{
  "model": "multi-label audio tagger",
  "dataset": "short made-up English sentences, spoken by a formant synthesiser in many voices",
  "train_examples": 26041,
  "gain_aug_db": 6,
  "n_mels": 64,
  "hop_length": 160,
  "input": "log_mel",
  "spec_augment": true,
  "win_length": 400,
  "arch": "conformer",
  "norm": "rmsnorm",
  "activation": "gelu_tanh",
  "mlp_ratio": 3,
  "head_dim": 48,
  "fused_qkv": true,
  "qk_norm": true,
  "dropout": 0.1,
  "inner_norm": false,
  "subsampling": 4,
  "layers": 10,
  "width": 192,
  "positions": "learned",
  "kernel_size": 15,
  "num_labels": 202,
  "init": "torch_default",
  "residual_init": "none",
  "optimizer": "muon",
  "muon_scale": "spectral",
  "lr": 0.029,
  "momentum": 0.95,
  "nesterov": true,
  "orthogonalizer": "newton_schulz_5",
  "adamw_lr_other_params": 0.0027,
  "grad_clip": 0.5,
  "steps": 7600,
  "batch_size": 512,
  "epochs": 149.4,
  "lr_schedule": "wsd",
  "decay_fraction": 0.3,
  "final_lr_fraction": 0.1,
  "warmup_steps": 150,
  "weight_decay": 0.02,
  "adamw_weight_decay_other_params": 0.01
}
Rows from block 5 of a small multi-label audio tagger, named by matrix and row number. Rows with one number belong to one neuron. Each number is 128 + 24 x the weight over its row's rms, rounded and kept within 0 to 255. All counts start at 0. Numbers have three digits each. After the name is the row's rms in percent of the matrix's.
After each neuron's rows are labels from the 100 clips, of 14848, where the neuron reaches its highest value: "strongest on" is what is common among them. Only what is clearly more common there than usual is listed. The data: short made-up English sentences, spoken by a formant synthesiser in many voices.
# fc1: first MLP up (model.blocks.5.ff1.fc1.weight, 576x192), inputs 0-95
# fc2: first MLP down (model.blocks.5.ff1.fc2.weight, 192x576, transposed), outputs 0-95

fc1.101 094:111135151140177132135153129092137135098109142123144168087150166156151110132122099125098156130171081141123125130175146109131118124145105131101162158159140095156154192084160162140141153111128138126096104116185139068118136146104116099097134163109111103138102152149129152101106089142137136100
fc2.101 097:094155125123123116114114099146097103136149117140156088134106141133137068145147091109134115100132165168130100080120133140105119091099123107108127132125153137130109147112151123136083084132146108135141105098197179108100135071124120109173106116155128084142144127169133074114083134158107141127
strongest on: /k/; reverberation; "clock"; "book"

fc1.95 104:119150115139134162146124122101139107094137093109143110116158114138152128142141115131100133103082180118130110139102158111123143134166121155142131138166134129153137142094097126157101183145118103141154141143126138143133124140151168142089161142085092088154082115086148136135135153097126146105
fc2.95 103:165126117106120103112116113110136126110122085130136108124148128149160129122118109128125148109124103120125152153121058075105133089106137137127124116134158125124130099116103157134138099172128083117112163098096115118144189184137135082121127110144131127090131168159146123109091119101147107158
strongest on: /ɝ/; /aʊ/; "our"

fc1.437 099:135183101120154157106157181167116165115106103095122098096103114077177124144154142162108124112098149107128093110139125122124148140122137122090152107195130108142129082123119140126140152127136113132131132125153118146121140140167151108135149147094074103118122092143159146149146132098133113131
fc2.437 101:152109124078122109117130098128176093102142129097156108126138136134166093091148155100108127134131133100113122092125135119110141144088145097143075178134093115084126123109145115121115136119113150141097121163108150123169144082145102122129150128136168156103146176164176152071106107111139090164
strongest on: /æ/; /s/; /ŋ/; "sang"

fc1.427 108:127178131134151164128091137114140059088108109145115121133100144132128164079101093141113123176105135110125148136129109121156089186116143139097121167078154129123122131141135155131122156120147105134138177105116097142116114107177190120125094129114127099134124145109122168124136143108093119150
fc2.427 107:147169078128134123119113118129122135135125110140113101145134133162108134158127071115088152151140162114135098063106122108114149144138166171185110148114130175124166105134134131107146083123154110132104127135063152141180099138120186116121144158117180159148110169131118116140114102144140092141
strongest on: thin (high-pass); whispered

fc1.135 097:151121109144117127112106106195129100161118106128119122148115131133110114136139109115153110062122128104183139180140160142149114160131167102162157121109113137084130144074146131143093128130140133150113118085169109086153097123145115137175138104135117113134140055148139128141118098171143114131
fc2.135 096:137095119139150135128125148149110112160162131111129101149145132164108114148089118093146165142101124121117130119125132165129167126155130132171162170143129114153159155130101129167160113133160088128107084139126110148121130127155117144130134094144161096188142096133150107138186118100122164169
strongest on: /k/; /b/; /ʊ/; "book"

fc1.137 086:118149104158107152145102141178079134134131123158106122132093113108174132104130171157134126133115135123091119131141110107136158129091126108104119152112187131073171125142116170101092174137112121130131153113105132114099126129115124182137123125137129129117126118104133105134129107165136156123
fc2.137 081:134165147120098066122133121133106108134116119106030103147122134174140101146101166150114152133170096198150158173122106130120127131123123091109105119142139141126137118100146113144177090088121082137108138110114138081158112136101083109104122118132162130180133120094150127124147120122109129154
strongest on: thin (high-pass)

fc1.146 092:145192121112104142175104099142083135140165141130097134110122152151123133159097147174156140133162091164097180112124086102159088120170142133131125124125130124120143142100150113153091136102155107144122140111106137095111150110096129113105079171169095099177151146116109157160100111109138168114
fc2.146 089:156141117142107136158117103131115169115152136150118155111110132103108102149158129160124131084144082162132123122117048157102111161092143110107145089179168172157146101109120160088107117082123100116119092175120144148105128136144134145118111123118108113155104140137164117158142130104124104102
strongest on: /ð/; /s/; /æ/; "this"

fc1.398 098:139138143114122168119106113132144127149141104157109116150164132120143151085125135120117127131169116183145106128170140139137133113138109138131084125139161077157148167113089125087192105121113130097159128155162108093150171134132134119115163101109123113114145132131119143160113190140095149123
fc2.398 102:081138128134091138100135142123104160133118136160166194106149125121133111087104102141096157147127136159097129147184097111145126131128134164136107100107098138182151164134127102121157157103116105072108133130129103095159118149093096124105146092093134146101151168127119142115142112128110127139
strongest on: /eɪ/; "stayed"

fc1.270 093:126135095145158120165128126093111117152136157123102097132144182135105125125125142134129134086120162134157098114173135144116136097154106171135144134142110097111116103143115053131097117191094130116152074164107129093153151143092136139109130111085105111114137148148125165143141111121143150158
fc2.270 085:127110152179115103166172107087108094104102148101101105123149101112133123148114141105090107123166114142131145117143100117141155147071121151148108095127146138105159094105128140142102109147148104090179117099173140135124170134175119129132123136132110124144120164117181110134108139130119128111
strongest on: /ɝ/; sentence kind: statement; /h/; "her"

fc1.35 095:141213105134126157172097105134132126147142113119069123130090189127137142103090129176174119145162131137130154150100116134153091145137135098120123162116158157137148115146087131097092108123153111141119146089102124093137082120141115140112075110129088088129139151150137105125144116125131138137
fc2.35 101:144144135117108154204118137158139146155096145145066114095110146097120102138126145182150081101129108156153113102119110157093098177113097091131106128154161144118136133144166119094135087126156129085119183134088107146138136108165140141125111128138145066131116128133094159166087160119130094177
strongest on: /ð/; /s/; "this"

fc1.162 107:112156108110130144123110131162134160139086110111107127160146135143156168127108132126076105153142141154150093135123115136152136164124119135095170107119085119159116160109112153107153174148157108102124089134102113137132166151091185096118095123100097134135130162135131136162144119139136118155
fc2.162 105:127184142120133151106132134086116108105142101134130120120127129139120114082104110148129124130112116160072103129093147127150155145144132151117129098139125153088155105127111138154115167118149174127118134155108137122144076107123100119112125117122089108139106148121150133099139131117176168123
strongest on: /w/; /ɑ/; "wants"; "quiet"

fc1.252 090:155107132137115131170120116101138115123104152126089134150148143086144118117121157129115135124120150114135167100159081121094115128101110169138112076151126130139107157107111110148130166139113128147150135133181152111106116143139120115083172089108151187094089128146102140173100157126122116093
fc2.252 095:134128096102130112145169097127111120100112155140130161121102138145097123118145128137149137178134115111113147079132091122113099139158170154129121108124118119115128171119121086065111127144118115122118101115137141149103154139126127112146170101144099147080157149128130147139098165125096131147
strongest on: /k/; "car"

fc1.203 112:120125125115111188076113152161168116148085115128127114086147168138098135140117145143120107163134106093120107116154128130129127074138116115153129144120131147096103129100162136131168175103142155142154152094132103107124119147142107132129118152146153086133129119120117160114134128159158148123
fc2.203 108:138134142156102154067138113170102121149138077090123107159125180151130124120113138121103092168132117080106111123126155127119159111087145114143138189133122114128108067140118140181152126126098116148138097139140141105126173127107079133127094131140118171115128175092100153127166105133132121111
strongest on: /ɝ/; /n/; /d/; /ʌ/

fc1.25 088:121118125117118123140098142138146138160166156129145145111186138139111144103104147187157148129160185156104148138124156134155130138123135130145141094118125139167135137123108116172139155151095146144117122134112133142136132121135149087103123091133132123139104131163149155050134122065093145143
fc2.25 093:105118172133145137148146120092131177141143083135122141144150116154181102128131136115171127146123144128137093128102117140116184112122114138125122150159141137122136117134088132151109159162089097139151107121162119162168155116176125174147081112145130132109135140148130128093166101085130122093
strongest on: /f/; "her"

fc1.276 085:138095153147156157105131114165126168119103132059105158149103109123122150146095139122128103150149129088105140156141145122127175177094134130175132090160084098109153137133145119119118106162146119174148156141110141135126102136125181154108128148106123119094118121098121125113137115130115164155
fc2.276 081:096131142151142106149165146145152088118098136154111172087120112114122182156135124124145088168130132147116077140190108136125102134096129139097148113114081105115106101153113133109128120127152097095120144088092099122128116133142087105085148108124132112087122118134115100100128121104141141133
strongest on: /eɪ/; sentence kind: request; "take"; "stayed"

fc1.399 094:150195142204126139108117156111129133122131122137133157105106134136116158080134131128157097155135119129090096113151145122135159141151135157137109163147145095106147095137097111157125154143145103166181111071107112097137120159099137125176129121141153156113135122148138101129140127137087135141
fc2.399 085:126147151153125109152149111164089156179135166119127137129118131149132151109116129115163107128191156149145097144146099118157147084141165124118091126104139117086073123151098127138076136105141136154137196147129108118081139118154139130143069183129122122146148139098101133162122121086122154136
strongest on: /w/; /z/; "was"; sentence kind: question

fc1.528 096:141132135129163172094121057112119127128147120123158115128078138119121114091121128098124091135075136151121104142132119143136098115147116123089117132096135116126141121147139112157097117129110123124134129099135150145101116145151192102164185097139147165119147113118161124156128124101129114175
fc2.528 098:125150129093145125114116132132150125127111150128150138102138168145128107163119118147141142141133165098157155159098155147085120134127160122186150117101158131158146128100133140168106125152172143156160088092120150121114141160111133102145117095121096107160092089135129152190136096118086073142
strongest on: /ɝ/; /aʊ/; "our"

fc1.13 101:144113121120097157148123144131116154134139158105162103159125121140132119121119095132136127155137089097143128158129159129162085164099100080096122072126144118122103156135122132147139079132113097144138111095142126136158124108086134149103102135176109161126120133117156134133153150152162186090
fc2.13 098:124133132139136106126147168156127128111112114066115115117114123122133101126131133145179066136141102146181093192140153141130155139127123131144109153091059117112084136150094138114137108113120115136160148097108138121149142156137129137122136109147139110128128102081105143149144122093114157083
strongest on: /aɪ/; "my"; "was"

fc1.104 100:106152158156137129146112143109111182147107075187120159108112110140153162153095142124132127119118131104157137117132123141126115116093143156150120148116085137115119181137103122125132129118142137121131144167143120072136147123138123119103121143148101141117133117083118148098156118156133095113
fc2.104 104:104135104148156134115155111128122143100112140120123126103129115165132116116078121114095130080155164122145152098100158137108121101095111126139134111100145098153103147086129119145134137094160089121148114131165143100102116070112129109164150126131147139096136126142078125120130142182172074068
strongest on: /p/; /l/; "apple"; "slept"

fc1.508 097:113160097132102118155139155113102166107172119070122135143071146159132113142125114117105110169144113109163120158144117150091121151135115090067138151147105153146104198150141125120125104133085134149139147085087117122138126140129150090124127133137107130136126171137099105114110175126100172099
fc2.508 104:137075139118119114112175125132169153162113156080113141130094118148103134138100162096127087146103127137137138107136137095127088132085099103109160126167113169100094152115156139104149135150116135129121091064118138118080124156128121081113097134127123130156176151137123141122169128082116144123
strongest on: /æ/; /f/; "was"; "laughed"

fc1.497 126:134120141169114136114091137117143101166110127127087134175167165146134144146096126121101096083135133110129159103159144115135130100145131133154147139159119121174095137147083149111103118193121134122164114139110092107116161111105153117104148114116082116135148148112171129113122080099178152143
fc2.497 102:125126142136071120153128112086146094062115116154147137130140153148158113128172120159142112111138116130114118125134118106115097128116126095152103075118166140199108082084079154138127128131160126124154110095141122099156132171159162107099123133158108144130109152137141160137090128140111102144
strongest on: /ɝ/; "our"; /aʊ/; "her"

fc1.568 103:128106135108109126139141107140097140110117085145082088123127135115097167106133129140125138147124089131100089133136161149122123163171138130083118146103091111114118167142113108084134129097121097116150112097147115126158098152113078170109119096151109127120145147079070135153167146137151121120
fc2.568 104:136086167124124112136171157109145146103163113113109084120120121134148111097125118149153099147149142136106092142160133085099154149168097130131102109125134096070135126105147096102160161097149105136125086115118138128117111149137109138114117146165135139144112142113082136131141148135147163081
strongest on: "please"; /p/; sentence kind: request; "take"

fc1.340 099:100183120108117158103112122163150118128160170132109099114113163140114149128082152116165134134139142125110168114134134093133103152108112158131117101164151109144154113106105095090136147115188105180146097128099136125146128150134159094098150100112072106171107121126163115181104147118094173155
fc2.340 100:109169128121119133182115087128126129127098122111119084109089172126132099191130137152149085120149098130141099146102098076130135137107134143134127149141130111089171108130143122110084092084132115142157144136104119154120114108142121152118110138137134129160141133156179141122087145147145119170
strongest on: /ð/; /ə/; "the"

fc1.468 098:079166082155148122106093110139095108150135093157100093185107138162167125121145146097100116144123135108115121101105193145160154110125116105155117155148134124126147162144090075135158128124159072099155120115113112114141141130140146111118130116085118110131130157197118093128111119157096137154
fc2.468 103:116113125128111136085138110135116100134150136123103079156143156138150131143080153144102104091123121163158129123103135154161113121134109168136087119116123101157093117110140073123154132125124124134144147111109092112119091127171117110188125138146085141105121146131164117160125157128125124121
strongest on: /k/; "coin"; /ɔɪ/; "clock"

fc1.131 089:105131142143125116144134126136177160111190094093127107098144129135152109173148125119102108100124188131099091103150144159108112125142121162110088198140151159153175137106132088148129126136130142101124121096136128183091144134160101101142121133138121110148086105123124127122114159107166143119
fc2.131 092:127091139133117074151104151167148128137124130112116135127137118123158131116097124121131127120117141123108127127129131075076118108137130110107094171135110133142162090127187119149135122167135135157154195140093128176142149140148104119137146089119143077141104151096092140147165144138157110140
strongest on: /æ/; reverberation; /ŋ/; /g/

fc1.210 117:149090112121171111137108068127130185158101104125095161103091092123086131138115109123111091126116194153098136112104131123150086108147124123140123126138167121108124166155161105107122129116087083124124091127171160127145188136110150134072120140135117176146113105109131105137120145176136134153
fc2.210 115:156167091124130148119107061164099126082161135145163171132101132080098139087116183105135134152187147149127128118145115153099120135099141092123100126124112128163156130086093113103155134161100153149116157159114152085170102123156134150136090102159138156113131130139139133130079135133150122116
strongest on: /eɪ/; "waits"; "later"; "made"

fc1.107 098:077109074114134088116089089162100130114137110156127140138112122157173166136166132165117136109111154124086115107089137125152104144147106088174081120102120148115103133118100102107164135169121120131135112162123121106172093145143122128147125131149138184151129123151132171118106138132161115102
fc2.107 100:155130121115134109090126117121133100107139041138108125134093133168090114095169184110141108132091142133114131141108133123109137117094126095162102105146107102121123112136151116162136133109077125138174111160102126139143115126149148103111160121128124140152081076122129140129139155123112130097
strongest on: /eɪ/; /p/; "painted"; /ɔɪ/

fc1.151 100:137122131156153092144149120150090122101150130173150176077149115130152107092100123143133090106115077138137115084186122181072089105144079124112160142101122136144111173108150144134131170160142113153099099122154146120151122110149114144104139098150138102127103132119182147115152168135097109075
fc2.151 103:144128155148146075107131139126132113138122143164112142122106146115167120161145128125146097124121129101144124124101107143141104137128082098141080117140152150124149124134125163139111133121154151138146185128192087194117163101163146155153133137123098146113158108144160109149117104156146118133
strongest on: /d/; pink noise; "red"; "road"

fc1.543 103:118103146128107094120148163115124125098128115158124072157109131121127104133093160143108108129121137152147133083148141103148143138164088090133142135118166131124098132130117108134123155165117116164145127071117147162129104124087085161085114127115124097106143130092146136105154165168164098160
fc2.543 100:120092150129166111111116147130113093114164162141106151134096123130117123141116116122120129120115158110123153090164084121131142101111110177117146118141154168138154125128120129141105105147159132153114086106178118119117140119139134148147068148150131088130135132097110159107153125112150120122
strongest on: "please"; /p/; sentence kind: request; "take"

fc1.61 106:087121130145166157163128141127130149154104123124101121128153098087161069067125097146153168157122150118113120096172109096123124182133164156117128146143129142117097168152098141137130137113163132127103135121122156165130105131140144106112132145094111141128120151096140098064129144106152154107
fc2.61 106:121098138135128139139094154121127135108088143143085134133131106122140178142170114116146182123102157131118156140155146119134135171157196143155128106133104124128088097108098117084156109149149118110084103144111185169148157125140086104159153103099133125132097131130122129094120100157152127174
strongest on: /p/; sentence kind: request; "please"; "me"

fc1.571 100:137128139095109115103077125152088149112143133118112126151159140156192141129158139100147096099131163127097124102094146106165150121143143137113128158135136163136093183131113128159145102118151127103137152154157133090138171089149154114149110105146154175145138120130119143088145128127143138101
fc2.571 093:125135107112157096122098127108131148112138112096137131113150131160117162134186119138132146098065149115092138124125136151128114168115126108132126154130114143139100135133150139140174088139154119126140152131073124134182115160137136120176142172144119140111123102144132159073144132150152106131
strongest on: /k/; /eɪ/; "take"; sentence kind: request

fc1.293 107:131065111106113131089152114178073105119140114145115061123129106121111125134136149161140153142127088148134113145148128120171096172105132176139132134134130151100124103143104143125125154114114109136145099132131131102128141100097113149082156133139104123136093111091100147130134136100142122148
fc2.293 106:144116132110145137112115176166134174078144069103126131161107142128141084154150130140176120102142147171125142154171076099178157157121136138134141105099115076096095160153123149145121164117158137103129130140156099131109147135115078110112141167118119100140125120096107170155153159138143119111
strongest on: "please"; /p/; sentence kind: request; "find"

fc1.572 103:136118126133116151111133116134118121133145096105135116094115088102107128090095092116098160161145133126107144145154106082133098168122120137143126083122106161147145119126140101110128175179159133149153141176120130128125089108137127133155090124117125156167139089074139141114194159119128118106
fc2.572 113:098073123134118173149119116135168130176122141131119126080159145111136148143102121114129132165127098165100143127149121130132180134117143149126161118083103140094140121133124120143103134091109088082134132084159158118146190137109132098147171149138156144106135103099135113090184068137102100111
strongest on: /f/; /aʊ/; "our"

fc1.324 100:126135129127108127118105150106137177128131142131085116132144106089134133120080118123132153140130115161095128146128155130137189109169104152128147113156145133071106130104112108150059097123112135165084091122107114129127140136128134151084141148089141099151155147120146150082144160116096130108
fc2.324 102:113111154148112090110122115128112123159086159134105148083121123116127094126148133134107151117166141167133128141149139108112168148099156169140123087134176122137160141133108147158161106158140166165064110078137184181136125117105116151168088130116120126125100155130142170115161160154120164100
strongest on: /p/; "the"; sentence kind: request; "please"

fc1.239 104:117146124130129154130150183116097142146106122147115122093180150117122144127171132181100113132094138134119144126118146112121148105115103179125158093133127121093115096093149106136109143140123179118118122169119105130133128155141129096135146124114094125092124119149112122130111137139122112121
fc2.239 107:119154123142138103115140113126141120128121155134104121124113133188080101099129172159087105131107099152153139105111189125157111149120176101108155140110113091147142159177100123114149129113130118142146125103139132176119168153116122190141129131123108123130075148131081141154054150115156131125
strongest on: /n/; /ɪ/; "in"; /ɔ/

fc1.75 091:152155151151136146124114130172137164148129112132136172155130125126121153134092122091111104153170144127073109117123127104124167108175142177096157137107124131115118133119142114163075159119081123089096104156133125163092120094151115118098159110112150106114144169131130132131121126117115141193
fc2.75 084:167122157138098148140135121137136103173105133104077135138116117110127105183108169129128137173180154159118178104122098154083129107161141110128148151129124141113114110130124096145101104126162163148121111121142187168121134109132146125097125084112121112154153129127127131108149128153127139103
strongest on: /oʊ/; /l/; /ɛ/; "yellow"

fc1.447 102:141121145190125150159124110117144171109138131155116140108105154130095154100112098146112137122136123164102124149118126132105117104136119136136142103150107142126193099124139153122092121118173132104104112135107131119098068109159118149097143108132123173109151133135097159127144151119089155137
fc2.447 111:122113107120097067085133130141134144096156179156143101093158167109106132111121090127134081147129119123064107124116114136144098112131094122147123106132133143125112136135111134154079134158147135125130109118118107144092134117111144168138116120138163170097158126135107141111198130140111144127
strongest on: /ð/; "this"

fc1.540 096:145122122132170136092110138131136072146095147067116114189116098064120108116142118167132146123151091154129122094127140099120117107074133152134124112122114116115104104148128130095145102124115125085167106122170151143131124138143111168153118119158137144124122152137086142113154167122116186127
fc2.540 105:116123145122150114181158135161157112121106158149125107109113141091069145128153116111103185157129083146131117119144123100085087099148154141111135142156118093127112139110110142080126127116123143138148144116119150159142133143090133158094136057107113132083088133142131163094139129117147083088
strongest on: /æ/; /p/; /θ/; "path"

fc1.138 106:131149171191163096112091147150146105119114142105120127110070146132141130134134111179119132166162169110110141099126087155157144107150120153120104134166117093136153124171077170120151140137092105105176137159109123138121141163129109184127118123151120140113160097108123157159101142099131135119
fc2.138 107:153144122126139092118067122114136147116141174103138107128115140158138139099135084169151118120178114151113160099155142127175142173120097150144098098129147126160161150144135095153113115107089110132117165158123066133144156164147138123143093121134096097121127121076104146117130142094122139176
strongest on: /f/; "phone"

fc1.444 089:107161117138140129093138116189112102120125067146142159158164083114167133124107112128121092103108099110100079093125159117160115116126153109130155150144096133074147115116138106097152143140109117095101132158129116120133143143152116108103148101087116102116149121141102112107157113177117128162
fc2.444 093:122141118081148092115133121097096176125148109158152100149121158155157126122130137128135151168112109144132186122102140127105133119103131139144152138128140146141155147111147085158106146106098152106155152156141147125149157079109127076121140120120175145125124058124147098116117104147150085161
strongest on: /ɝ/; /f/; "feather"; "river"

fc1.230 105:125116125165138084121061132092142160145119114152140123149111126124140146041151129127105135138143108174134157155117136134135117139155143160141151130125122152160100127172133128136147138140110136092094162126123111153169096160106149114080092101169104100163158168113142117117103134152141167112
fc2.230 108:140137103176105122068107132121102132125105130140111153139126123115129140107098158128135106116119140128139129181109122123167129134128150127145139128151163114150098104139139155097136123139107138178117126140118159133116113125124147099107133157166126168108145170138121116080126152107155135131
strongest on: /aɪ/; /f/; "knife"

fc1.467 101:104140142115124167124108118115143155154134132150076124113165146148129095161110089115122154077160151150156101123134114120142067107121123110145121132121126084106132154114124122120056124156141099113154134088110151121091179133093113156131174155110126067144129109137146124113137138104179078153
fc2.467 107:132109123114126142120164137109133090137146100155131100136164142121140148166128122103117153067115100142166135132145140148125130123149113143103126116096148129152192119129140149164147139158189104087129124136130113146177156161172127128106141146152100104134111117139153116122134135041115156121
strongest on: /ɝ/; /aʊ/; sentence kind: statement; "our"

fc1.504 107:114176149132139118157118095126107136102091114121114123107155151118159139142169126178140149162131113168133114155118139114138119176140145176137171122127156127144120136059130114131091183113128143120111104122126154135084115107153105124100103141126118114146118114154130135090131129090088152156
fc2.504 108:141131126153130142143169098133137182117165111121122132112129113092134136137155136160164124127127077085162138072123107122100148113166127129140135153158153087114108118123149135171132096137124126092145115144142134134081127070132129137104086122127075088152150127111145136139077119092112111130
strongest on: /p/; "the"; /ʃ/; "apple"

fc1.336 104:117147168176102134114113101114146163140088162097142090076136140103119133112099128135108126128106160117129146111144123152156130139127109136119149155110090136124129110123109118116108140081145150158169127103066081110159097179080105131100135120132079090093119111123103123154105149120146130126
fc2.336 106:114136101153096078115136155126127147098141205136096086124146149103145123132161134115121123111151110160164123133109081105168176085084142103088140140092123134104131131124130118138138104143151093140120145132103127158115145125082091131128125138142092102104095128117125118087143088114104123113
strongest on: /d/; /s/; "holds"

fc1.362 103:143135147147146142102100161117127159154115133105124139098148134138131160167140168120132129116106106139128110145126105142090112134123096134146133155110146110114109130100088106153138154107134133104146133119111139094160155133115149113097097142112139086130133089119164100087111111101152150106
fc2.362 110:130122138117154138190143120138101163104078114087127131112123154162167102100112161120143084080118116125132100123124147148124091156153119107123115110062109166099134107138115092120119138135125097132150127117137139138183124114124152114145156103130079144145138087126151108148111141150157145143
strongest on: /ʊ/; "pushed"; "usual"; /ʒ/

fc1.48 090:147140149122136103130105124164123102136132141121087079120145071095101119108148131160136143128107159092111170098121115110119135125133101153157117128162124175115113167117152152090132193153140144144135143110107105112127134139124135130113113127094135107154108141131162098134140117142169129087
fc2.48 093:162145144121130135119131144111100130095147105111138098158129112136117140078135146179150073100116137095147126179102104141088112144102177128130161136159136140134118120135163123144122126141120155119088132118127060140138131113155168136148125115105106144135117161124103125102125066097147113104
strongest on: /æ/; /b/; /g/; "bag"

fc1.315 101:159162106127106151131132103120113147135135159121136109112133103144134135160126152132154126136159152120113150128146129117117097102125138160127126107120092142122120131099109122133160136089116142133144163187111104163124185090170132142121092101140125129176124152124130080082115133102149111086
fc2.315 093:163155093141109109167089133113122141132131134101161110145110096158124117116117154137115108109108116156139085170146122135112115160135088131121105110129100124163138090102116081134121140113144113103142159190107166162141151159151115104121111148110109160152095137118134139145114151119146131125
strongest on: /ð/; "that"; "there"

fc1.197 091:160132110121130159121107113120112145113155128193120150185115130126105146125059134091107119117130169112168146120107141153162115128123127124119171142120170059121145140087175117136106143115121128104100135167139114127136120128161126123138146135111117130149106114098118114138142162142136094128
fc2.197 091:129143152134130138152126102136127122109105140164177133135109139102144095119121148111110123174109171148146139100135127126124101119117146125162131145163152151115143111142084099134100092131112133138079173080084134147125089117094151117145127082135112096115150119140136123153031129129142138137
strongest on: /oʊ/; /b/; "boat"

fc1.301 104:145108128138112117133105131159152122141141072116122140144149101111140110172143120130135092162131107169084143104122153120141110109186165124129154123104097131128155142140140105156131143081083134102113150154135148147117167134122121118114147112107175154099142141114149082111143209145119116187
fc2.301 098:155112160116136126100105104139107140063077118112142168155134141164109133144117145088104148160150071148146158099121104148102086112176126141151160137116114139160100130087168130136104127113133185131131117180137092108128120086135138147103135115145134099167131093129086118099098120103136181136
strongest on: /oʊ/; /ɛ/; /l/; "yellow"

fc1.253 107:131179101100094106152095117082116131133105115130107130110128173135128110097132121129121128147117124118178134081127141147147113181134112130111187139141109128176105108164107149105129146122169136126147129158105106118173136135152186136074132130140116113113083120141093127106145134118156113106
fc2.253 110:117151100159162171088125141100134119089140131137129135100096173165147114171112121125127086131134141098109158106105158113139157174127188075157127167143124137160111111137113145129108146129127117174128120152094145128143161127132128123132168118131106114134114164122131146100123093093130164107
strongest on: /aɪ/; /m/; "my"

fc1.378 101:160136132086144112129110062180131108165133109096128095128116123097150124133110126168072133134105111108120129106121137129134096124173086120128102147122138114129133109075117090110172133167085151139132117147119132192121123136151138117107078149138110113102124154106126151111128186110121146126
fc2.378 098:104153117153128154145126079098160119127117129143163138149142149096113092115095119159105114130159152128125124124130112094143146093120126130102116098142138105089174113098123090118161091144103108161114138103123080142123108093128136107124035122097106140118131158140145145097105120057151101139
strongest on: /aɪ/; /f/; "find"; "white"

fc1.430 098:098145135118156131128069131136130132127121152133135141114176140113089148119092104141168088149113158135104138135150091083149169118123128157134146084074125182151100087125153135145131110119127129079100111146111137192127103104107102119145132139141119143129143129125117084114160124128124098133
fc2.430 093:115144096140098114159095132077086150121136133118155131098157149141103134130137121136173116161129134121128131118106119118164131137102123134126138120114185168090103179150185101126151111129142163101098108155152138102151150151127154089138128150127082170109119154148124127125082112095121123175
strongest on: "please"; sentence kind: request; "show"; "me"

fc1.261 120:147170168151143155162080106190116141165115120126095135140149096128095122114095108126157124093130099133116123184134151119117125127137098101158128134149127126077131125133101136126134073122089132136093089144142120092142133133152112137154158076135155119134127123146116158127135096147117119113
fc2.261 117:103126160144130118141117164135109148123142163125129113168153086127101159067097117155120153125119132120151116160132168109148151144142131096100126147120135108077119102141112167141143123136117159199080159146086087098121109129131130164168132082128103131142128111141138122141145100108090142110
strongest on: /ʊ/; /k/; "took"; "who"

fc1.263 105:123150106125113128132121145138150111149137087138155121141132134090126127173146134119143147151112159159160177142144143114134110114119165112156131136151150091152087138123108087113120160131125116076154097147133065117095095139158100110109127144142117149138161077145126125091058143176147137151
fc2.263 101:106143155149163143172131105152099116132134112140155144116145126131160118107130104087123093102154117091142129091123147145132076137180099103094168093162145109072107144105101133126096157123091129137123102143158143129112117130110139145148105132139177147116102071094149097115135132106166117144
strongest on: /eɪ/; /ɝ/; "later"

fc1.411 085:130159121081122167155128095127139092136155131135125130151178110106172171153130123146130117112159108134105141148111149133147121129147113127139161127146107134106130154087074105135117124143148155098144156112126121136119084142137118102148155175182172104139128130145116122127150164084144114189
fc2.411 081:113144112120103170115152105129133092152176086158115123100140125153138130181112121130127144129144142120101144158129161120150145099107110111157174130134094149159163125127103105117173159115130105167149158094125137115119098150169140116109131148124110164093115111119155124136113148133144103163
strongest on: /eɪ/; /ə/; "today"

fc1.185 103:091109129125107142152165200162104140156116134132139120065144087108127135162128132166119145131095164139075104120128104123150168142144111093119118154110093110146114191140117123135130116133118107146098101155130168104141144135148155127132141144108115125111090139129127161064115133122140106111
fc2.185 105:151128140157125133141152143082142136113118147147096087072136132112134121163095152131137136120094128125088112105119134168147107137111097141095092138124192141117139126094134118136105111098091149198118123138134143166141125130137116135099144166112070102144151165166074168103160063120125130150
strongest on: /n/; /z/; /dʒ/; "round"